config = dict(
    model='contrastive image-text model',
    dataset='pictures of board games with random positions, seen at a slant',
    train_examples=195000,
    image_size=64,
    crop_scale_min=1,
    horizontal_flip=True,
    color_jitter=0.2,
    tokenizer='char',
    vocab_size=36,
    loss='softmax',
    embed_dim=128,
    encoder_arch='convnext',
    encoder_isotropic=False,
    encoder_norm='layernorm',
    encoder_activation='silu',
    encoder_mlp_ratio=3,
    encoder_layer_scale_init=0.1,
    encoder_inner_norm=False,
    encoder_moe='expert_choice',
    encoder_num_experts=4,
    encoder_moe_every=2,
    encoder_expert_mlp_ratio=1,
    encoder_experts_per_token=2,
    encoder_shared_expert=True,
    encoder_patch_size=[4, 4],
    encoder_conv_stem=False,
    encoder_depths=[2, 5, 2],
    encoder_widths=[64, 128, 256],
    encoder_kernel_size=5,
    text_encoder_causal=True,
    text_encoder_width=128,
    text_encoder_layers=6,
    text_encoder_norm='rmsnorm',
    text_encoder_norm_position='pre',
    text_encoder_activation='gelu_tanh',
    text_encoder_mlp_ratio=2,
    text_encoder_head_dim=32,
    text_encoder_fused_qkv=False,
    text_encoder_bias='all',
    text_encoder_qk_norm=False,
    text_encoder_parallel_block=False,
    text_encoder_dropout=0.1,
    text_encoder_inner_norm=False,
    text_encoder_positions='learned',
    residual_init='zero_last',
    optimizer='adamw',
    lr=0.0012,
    beta1=0.9,
    beta2=0.95,
    eps=1e-08,
    grad_clip=1.0,
    steps=11900,
    batch_size=256,
    epochs=15.6,
    lr_schedule='cosine',
    final_lr_fraction=0,
    warmup_steps=2380,
    weight_decay=0.3,
)
Rows from block 4 of the image encoder of a small contrastive image-text model, named by matrix and row number. Rows with one number belong to one neuron. Each number is 200 + 20 x the weight over its row's rms, rounded and kept within 0 to 999. All counts start at 0.
Before each neuron's rows are labels from the 100 images, of 14848, where the neuron reaches its highest value: "lies over" is the class under the peak; "top examples" is what is common among them. Only what is clearly more common there than usual is listed. The data: pictures of board games with random positions, seen at a slant. In brackets: how many of the 100, against the usual share in percent.
# fc1: MLP up (encoder.blocks.4.mlp.fc1.weight, 384x128), inputs 64-127
# fc2: MLP down (encoder.blocks.4.mlp.fc2.weight, 128x384, transposed), outputs 64-127

lies over: piece of the first side (44 vs 2.5)
top examples: nearly full (75 vs 33.9); first side has more (72 vs 44.1); discs on a green board (62 vs 16.9)
fc1.160,210,194,216,202,175,208,209,183,221,206,189,187,212,206,216,185,195,200,202,180,214,150,189,190,176,196,208,216,206,205,207,215,177,188,207,152,171,183,213,181,239,212,205,199,199,166,204,170,189,174,198,172,159,208,216,208,205,233,189,230,171,200,199,185
fc2.160,205,229,215,190,201,190,193,188,196,186,220,232,178,214,251,188,187,231,206,197,244,183,197,195,226,202,170,184,216,215,204,146,207,197,177,234,194,185,194,213,215,187,194,177,183,180,191,206,175,195,194,177,156,184,204,195,186,224,212,192,234,209,188,198

lies over: piece of the first side (28 vs 2.5)
top examples: discs on a green board (79 vs 16.9)
fc1.138,203,192,210,211,181,173,220,194,225,199,157,213,156,171,216,175,216,217,193,194,196,204,199,188,204,191,208,209,195,218,203,223,206,178,218,229,175,164,227,165,181,174,208,210,210,169,182,203,192,186,197,188,188,186,234,217,193,156,188,192,177,206,233,188
fc2.138,234,218,191,206,185,221,218,188,181,208,209,207,190,187,178,211,176,235,202,195,206,207,186,210,223,192,211,206,222,184,215,172,195,216,167,216,178,229,214,191,205,194,212,167,175,189,202,210,194,126,192,181,197,225,211,201,190,191,246,187,245,179,167,197

lies over: board (94 vs 59.3)
top examples: second side has more (74 vs 45.5); discs in an upright rack (58 vs 16.3)
fc1.109,164,175,177,216,201,227,188,200,204,193,213,190,193,247,214,185,182,200,207,205,232,197,193,199,200,245,207,198,197,176,192,202,206,214,200,212,192,176,157,199,194,204,182,196,196,199,194,194,245,215,195,274,185,246,169,179,196,211,203,170,199,197,194,198
fc2.109,165,187,194,215,211,210,185,217,227,214,195,216,180,185,172,172,192,215,225,215,232,201,207,209,179,173,175,183,168,197,194,208,239,188,216,211,216,229,183,231,183,176,182,231,165,202,236,224,161,171,212,232,215,186,226,205,179,207,195,187,184,204,207,185

lies over: table (79 vs 36)
top examples: discs in an upright rack (89 vs 16.3); half full (67 vs 31.7)
fc1.347,180,183,210,189,206,151,196,192,247,204,174,180,207,203,218,181,190,220,217,236,222,206,180,185,193,210,197,211,204,186,154,195,206,192,197,180,189,189,194,176,201,185,200,200,205,207,185,178,192,194,206,181,212,232,193,219,186,167,189,208,207,212,219,187
fc2.347,202,179,219,180,179,174,214,183,154,189,246,199,206,206,201,177,201,216,219,196,195,190,179,199,206,215,214,207,221,189,230,206,204,177,213,182,189,210,180,183,205,224,176,231,203,209,198,209,201,191,217,196,195,207,198,185,206,173,200,245,204,204,211,214

lies over: piece of the second side (25 vs 2.3)
top examples: digit grid (49 vs 16.4)
fc1.235,200,227,177,201,146,190,227,220,193,213,190,193,248,202,210,221,202,210,204,190,196,192,198,200,216,219,201,215,186,189,190,206,161,190,200,226,193,206,249,170,197,206,215,208,190,216,183,211,206,183,193,248,191,224,213,199,171,190,213,218,214,188,196,186
fc2.235,189,210,191,168,161,194,196,209,172,202,180,195,177,186,195,203,225,210,202,213,209,236,197,215,166,185,189,162,194,223,202,175,169,194,222,185,216,183,220,188,192,231,201,192,209,206,201,236,224,212,150,256,210,228,204,154,217,169,191,214,169,218,199,185

lies over: board (97 vs 59.3)
top examples: digit grid (93 vs 16.4)
fc1.165,186,208,179,208,212,195,209,227,251,227,198,197,171,173,195,221,213,205,183,223,220,194,208,188,181,213,189,204,212,181,221,198,171,199,200,204,239,224,242,199,166,200,178,209,187,204,178,204,191,210,183,214,191,195,191,205,195,186,198,234,207,189,209,195
fc2.165,165,233,177,192,200,172,219,207,197,199,183,183,214,175,192,213,196,173,202,229,203,218,164,208,201,227,204,200,168,211,201,219,191,191,202,152,204,229,193,220,175,186,193,206,215,234,183,181,182,210,203,182,224,218,189,218,184,169,201,154,195,168,241,209

lies over: piece of the first side (30 vs 2.5)
top examples: discs on a green board (55 vs 16.9)
fc1.245,202,196,208,180,198,198,215,230,194,181,202,191,217,164,211,177,181,182,196,180,201,191,188,191,194,204,223,214,202,160,195,225,200,183,214,212,161,180,192,180,235,221,228,192,207,136,181,197,198,217,207,169,179,177,234,175,219,178,190,212,193,182,211,184
fc2.245,202,231,231,189,190,213,225,182,207,190,208,189,187,197,240,199,179,220,208,205,225,184,190,201,215,184,190,190,217,220,208,152,201,189,173,225,193,200,188,197,219,195,203,182,176,174,207,209,181,190,205,169,169,178,232,199,156,187,208,164,190,189,184,199

lies over: piece of the first side (27 vs 2.5)
top examples: discs on a green board (45 vs 16.9); draughts (38 vs 16.6)
fc1.162,188,193,210,184,201,185,199,202,224,212,184,199,194,196,172,191,196,213,174,177,198,225,207,190,203,199,165,192,203,206,204,228,216,184,214,167,168,172,209,197,238,193,202,216,195,157,196,183,201,162,209,186,174,198,225,198,223,190,190,198,187,180,230,198
fc2.162,229,236,214,216,173,235,235,195,237,183,209,164,179,198,224,218,185,198,226,198,225,196,192,218,233,177,190,241,223,187,201,159,199,205,166,231,201,204,191,190,226,206,185,169,195,168,194,179,205,151,194,181,216,207,183,221,194,219,193,222,238,198,189,207

lies over: table (90 vs 36)
top examples: discs in an upright rack (45 vs 16.3)
fc1.147,187,185,223,186,224,163,188,227,231,209,191,171,191,213,198,240,180,205,235,232,209,224,212,188,200,197,177,197,173,175,208,174,228,201,226,168,177,203,200,214,204,200,196,217,178,189,201,179,243,181,214,196,220,243,222,227,203,175,204,212,210,213,234,196
fc2.147,184,169,190,180,196,194,198,199,172,172,206,200,200,218,217,199,183,218,150,199,190,186,155,214,207,202,253,201,195,198,207,217,185,184,198,181,197,197,189,183,201,220,181,207,201,203,165,203,182,187,217,217,190,205,207,198,234,220,189,252,226,219,198,207

lies over: piece of the first side (31 vs 2.5)
top examples: discs on a green board (37 vs 16.9)
fc1.129,220,186,170,191,188,190,218,201,211,193,187,199,214,209,200,198,183,169,199,215,207,231,190,198,174,179,189,189,208,200,202,215,192,179,233,200,174,167,200,201,257,234,217,188,210,183,170,200,212,217,202,175,162,196,211,195,238,186,205,211,200,206,246,192
fc2.129,226,207,214,162,187,213,202,174,222,187,194,179,212,177,238,216,202,182,193,191,218,177,188,185,210,166,207,214,190,236,211,191,214,165,175,240,220,219,192,238,246,195,221,190,180,167,201,168,213,183,195,188,176,198,223,209,182,188,196,142,201,189,211,230

lies over: piece of the second side (51 vs 2.3)
top examples: discs on a green board (69 vs 16.9); nearly full (61 vs 33.9)
fc1.208,210,193,222,188,189,205,221,200,231,213,193,191,230,164,195,194,202,167,207,235,216,226,204,200,196,146,223,196,211,194,181,200,155,176,204,226,227,216,175,192,197,186,204,192,192,211,196,154,204,167,198,190,200,195,208,157,231,176,197,230,197,180,226,194
fc2.208,185,238,188,219,182,200,264,226,194,175,199,202,239,177,170,193,220,204,218,186,247,215,201,179,183,212,152,206,199,215,221,205,204,177,221,175,229,190,231,197,198,221,187,217,203,209,212,205,180,183,204,207,218,211,226,236,183,189,209,146,171,196,216,196

lies over: board (98 vs 59.3)
top examples: digit grid (75 vs 16.4)
fc1.213,164,170,180,202,224,215,222,217,184,210,177,204,236,224,205,182,148,170,216,181,207,213,161,200,193,198,194,222,172,212,193,216,212,171,195,200,147,231,184,202,207,189,215,198,198,182,231,212,186,201,206,197,201,202,207,190,224,200,149,174,216,184,225,193
fc2.213,158,200,202,217,197,168,209,189,203,196,200,227,220,198,170,185,156,200,205,198,217,209,202,216,180,193,209,157,193,229,196,202,216,181,188,178,216,231,202,179,167,185,181,215,199,211,271,207,172,171,243,183,209,207,218,209,199,191,224,141,169,207,215,190

lies over: board (100 vs 59.3)
top examples: noughts and crosses (76 vs 16.9)
fc1.247,213,210,173,212,188,168,213,217,218,167,191,188,208,210,225,188,213,183,176,161,218,171,187,190,192,193,212,223,182,205,220,196,190,204,224,127,207,184,198,189,152,205,170,230,198,229,181,224,190,159,191,205,202,221,193,221,198,204,222,206,207,179,196,196
fc2.247,212,208,244,175,197,216,215,213,206,240,170,174,214,196,212,189,211,178,245,165,206,237,211,194,212,194,217,201,193,199,199,204,209,184,198,206,206,178,220,191,245,224,203,186,189,191,160,203,198,241,181,197,174,235,204,210,193,205,184,188,194,206,236,208

lies over: board (95 vs 59.3)
top examples: digit grid (48 vs 16.4); discs in an upright rack (38 vs 16.3)
fc1.272,208,204,197,220,193,189,169,205,191,185,198,195,157,167,201,204,186,183,188,173,186,185,199,182,190,122,213,216,200,220,212,205,218,194,208,196,239,210,176,210,183,167,193,210,189,211,195,194,199,203,191,164,214,198,210,217,185,200,175,208,192,215,175,206
fc2.272,213,202,182,217,170,193,200,220,188,223,195,219,206,167,185,210,196,207,192,212,236,236,229,228,182,191,194,210,213,221,195,200,215,186,220,212,189,204,211,220,228,200,206,177,166,208,200,204,184,154,211,211,216,217,213,198,230,182,210,184,184,212,203,195

lies over: piece of the second side (56 vs 2.3)
top examples: discs on a green board (43 vs 16.9)
fc1.188,192,191,206,192,200,216,207,183,265,204,194,195,243,144,190,195,202,171,212,223,208,210,202,204,200,203,222,184,195,184,157,203,186,180,203,223,217,246,239,193,204,195,203,196,197,194,199,164,193,196,203,187,209,206,209,200,217,159,182,198,204,181,210,192
fc2.188,162,247,188,193,177,197,235,216,209,180,175,186,238,187,216,202,168,189,215,209,208,200,183,194,176,217,166,200,180,198,216,231,190,213,225,179,215,201,221,200,186,230,172,196,215,237,185,201,183,179,211,179,228,220,194,236,194,181,217,147,164,193,230,198

lies over: piece of the second side (27 vs 2.3)
top examples: discs in an upright rack (49 vs 16.3)
fc1.46,194,208,192,229,206,209,181,198,178,221,196,181,258,188,192,181,181,202,191,153,197,194,192,211,234,175,202,172,178,213,183,209,167,200,195,222,192,210,200,198,200,207,207,231,197,229,184,207,202,187,194,272,183,251,205,209,183,181,219,213,213,215,198,191
fc2.46,186,221,182,195,170,173,159,207,157,188,197,200,141,192,224,206,205,192,207,208,247,199,170,201,158,156,186,210,206,213,194,193,224,176,200,223,210,214,230,209,226,210,200,193,185,197,196,194,208,221,167,243,230,207,187,168,228,215,184,199,178,220,184,204

lies over: table (65 vs 36)
top examples: stones on a line grid (49 vs 16.8)
fc1.346,213,211,221,183,207,160,161,206,230,199,166,170,178,200,192,207,185,204,224,210,210,188,232,213,187,211,197,177,208,154,185,185,222,185,223,161,168,211,200,209,189,177,207,203,179,202,219,191,204,196,215,175,215,247,223,198,205,184,216,219,198,195,249,209
fc2.346,173,183,202,182,192,203,200,190,173,190,219,196,214,193,220,188,200,205,138,193,161,183,183,196,193,242,233,199,181,223,227,211,207,161,202,177,179,181,181,205,215,205,179,200,173,211,171,183,195,182,212,199,188,207,217,200,195,194,173,232,224,214,180,212

lies over: board (100 vs 59.3)
top examples: digit grid (51 vs 16.4)
fc1.21,200,194,176,186,245,167,212,210,211,196,199,192,244,230,214,210,191,163,213,185,217,187,196,226,184,212,208,201,191,190,168,210,166,208,191,216,174,201,183,202,195,175,185,223,203,226,193,203,232,196,192,177,201,218,160,184,179,182,213,204,215,224,191,195
fc2.21,180,217,253,176,207,222,211,208,159,248,193,186,189,199,198,182,217,193,191,214,193,194,185,198,206,172,183,192,223,218,215,175,194,208,228,212,205,207,209,199,169,191,214,190,201,208,189,219,188,237,204,186,204,219,177,208,212,182,180,142,158,220,207,196

lies over: board (92 vs 59.3)
top examples: digit grid (47 vs 16.4); noughts and crosses (43 vs 16.9)
fc1.296,188,195,249,211,177,191,186,209,237,184,171,205,203,204,220,202,207,194,184,245,207,197,199,168,188,221,241,194,201,209,178,199,196,196,220,182,203,197,205,190,193,183,195,186,186,200,169,215,186,166,160,205,203,218,207,199,200,193,220,171,209,176,217,188
fc2.296,206,174,222,181,201,211,200,200,232,201,206,183,219,203,187,228,185,225,216,191,201,202,195,207,216,214,218,225,169,171,210,225,209,211,186,195,218,217,184,192,188,204,173,259,204,175,222,223,187,216,205,221,210,174,246,181,209,176,195,227,227,169,204,208

lies over: piece of the second side (26 vs 2.3)
top examples: discs in an upright rack (50 vs 16.3); noughts and crosses (39 vs 16.9)
fc1.140,168,194,191,163,235,208,232,238,205,155,225,204,193,190,205,260,190,176,211,209,202,203,206,179,170,197,221,220,190,170,216,203,195,188,222,233,158,190,210,206,203,208,212,197,194,176,179,202,199,188,180,152,195,177,210,162,218,212,214,215,204,194,209,180
fc2.140,174,219,213,189,188,219,228,196,177,215,212,177,198,188,231,208,186,183,205,193,238,185,205,201,195,190,186,230,213,229,196,208,189,197,193,215,201,205,184,231,195,191,215,214,217,166,205,195,170,218,209,190,203,213,206,197,172,214,187,138,191,173,237,193

lies over: piece of the second side (25 vs 2.3)
top examples: discs on a green board (66 vs 16.9)
fc1.59,183,166,184,168,238,175,223,216,209,196,216,203,187,218,207,218,184,173,236,177,211,204,185,223,218,232,203,177,191,201,186,198,199,194,198,178,166,200,191,234,206,173,192,198,192,212,217,211,205,238,204,144,212,190,232,181,194,207,211,178,221,202,221,193
fc2.59,194,199,189,187,164,216,233,191,215,183,181,196,232,195,188,160,204,215,182,201,200,249,216,197,162,210,181,194,196,216,226,203,207,173,211,186,199,213,175,190,193,213,175,186,176,193,229,212,201,194,248,151,221,198,205,231,215,182,184,171,152,234,219,207

lies over: board (90 vs 59.3)
top examples: noughts and crosses (44 vs 16.9)
fc1.257,179,213,169,150,194,187,225,157,267,173,199,199,203,201,207,169,212,185,201,185,213,201,202,188,191,180,200,183,210,216,194,190,210,211,190,176,207,208,178,200,187,200,188,203,204,215,193,201,208,186,209,195,220,215,205,194,198,183,210,153,184,183,236,182
fc2.257,215,200,216,208,172,204,239,227,203,207,190,188,235,193,234,169,172,195,248,181,193,204,215,199,203,199,182,188,259,193,217,188,214,210,220,200,188,178,192,192,210,215,192,178,201,203,181,227,199,195,201,170,184,256,195,200,199,209,220,214,186,182,241,190

lies over: piece of the first side (44 vs 2.5)
top examples: nearly full (78 vs 33.9); first side has more (75 vs 44.1); discs on a green board (73 vs 16.9)
fc1.96,200,178,199,194,165,203,218,181,213,206,184,193,214,178,205,203,205,221,186,203,193,205,202,189,178,189,192,217,210,197,209,210,192,178,204,181,175,174,218,194,242,219,209,199,211,183,195,189,195,160,202,181,175,206,213,199,203,217,172,204,181,203,225,185
fc2.96,235,232,216,193,216,233,233,178,216,162,195,217,162,208,234,210,189,209,209,189,234,161,212,190,243,186,188,203,214,211,201,156,212,200,169,230,208,194,188,191,230,191,229,179,199,174,197,184,205,201,215,171,162,184,189,203,191,224,204,191,234,191,220,200

lies over: board (98 vs 59.3)
top examples: digit grid (75 vs 16.4)
fc1.34,169,202,155,222,180,213,217,205,210,176,204,204,204,226,197,211,204,205,151,200,200,179,213,207,190,199,204,250,195,178,218,205,212,199,218,197,207,185,183,200,158,204,182,199,196,161,179,201,189,189,177,207,196,218,142,216,183,241,204,159,193,191,222,200
fc2.34,178,204,178,217,206,197,202,214,194,227,204,223,223,182,182,185,191,218,227,195,238,207,196,192,187,192,222,170,217,203,203,224,223,166,191,187,231,183,191,211,220,172,206,192,206,216,241,208,188,186,190,209,181,189,207,186,196,199,185,174,204,197,269,208

lies over: piece of the second side (47 vs 2.3)
top examples: second side has more (80 vs 45.5); stones on a line grid (47 vs 16.8); digit grid (46 vs 16.4)
fc1.19,215,220,209,184,216,203,213,215,252,207,211,200,185,157,216,216,207,188,210,224,204,201,197,196,195,206,206,219,201,159,194,206,184,194,202,220,240,215,230,197,169,216,181,205,201,190,200,191,200,214,199,198,197,195,199,191,189,158,191,213,200,169,208,192
fc2.19,176,237,208,173,208,166,229,200,194,187,184,181,211,198,220,196,174,173,195,211,203,196,184,182,200,224,175,205,172,210,225,201,190,211,210,165,208,225,197,202,183,220,193,188,220,238,178,188,164,208,217,175,212,212,194,227,193,188,212,141,196,166,233,201

lies over: board (100 vs 59.3)
top examples: digit grid (99 vs 16.4)
fc1.309,203,234,193,167,173,199,209,210,219,235,214,175,202,235,184,199,186,194,176,181,199,213,223,176,220,185,194,156,176,193,218,197,186,163,216,192,182,227,234,210,243,181,210,223,197,208,224,204,203,198,194,187,200,194,212,207,238,203,175,200,202,171,191,203
fc2.309,199,256,205,193,208,183,210,183,227,221,225,213,208,186,203,208,199,185,240,221,211,236,169,219,210,213,186,251,224,231,153,213,196,206,193,188,189,205,223,208,181,176,194,222,228,182,211,207,198,182,181,201,215,195,207,175,185,190,197,157,175,185,181,214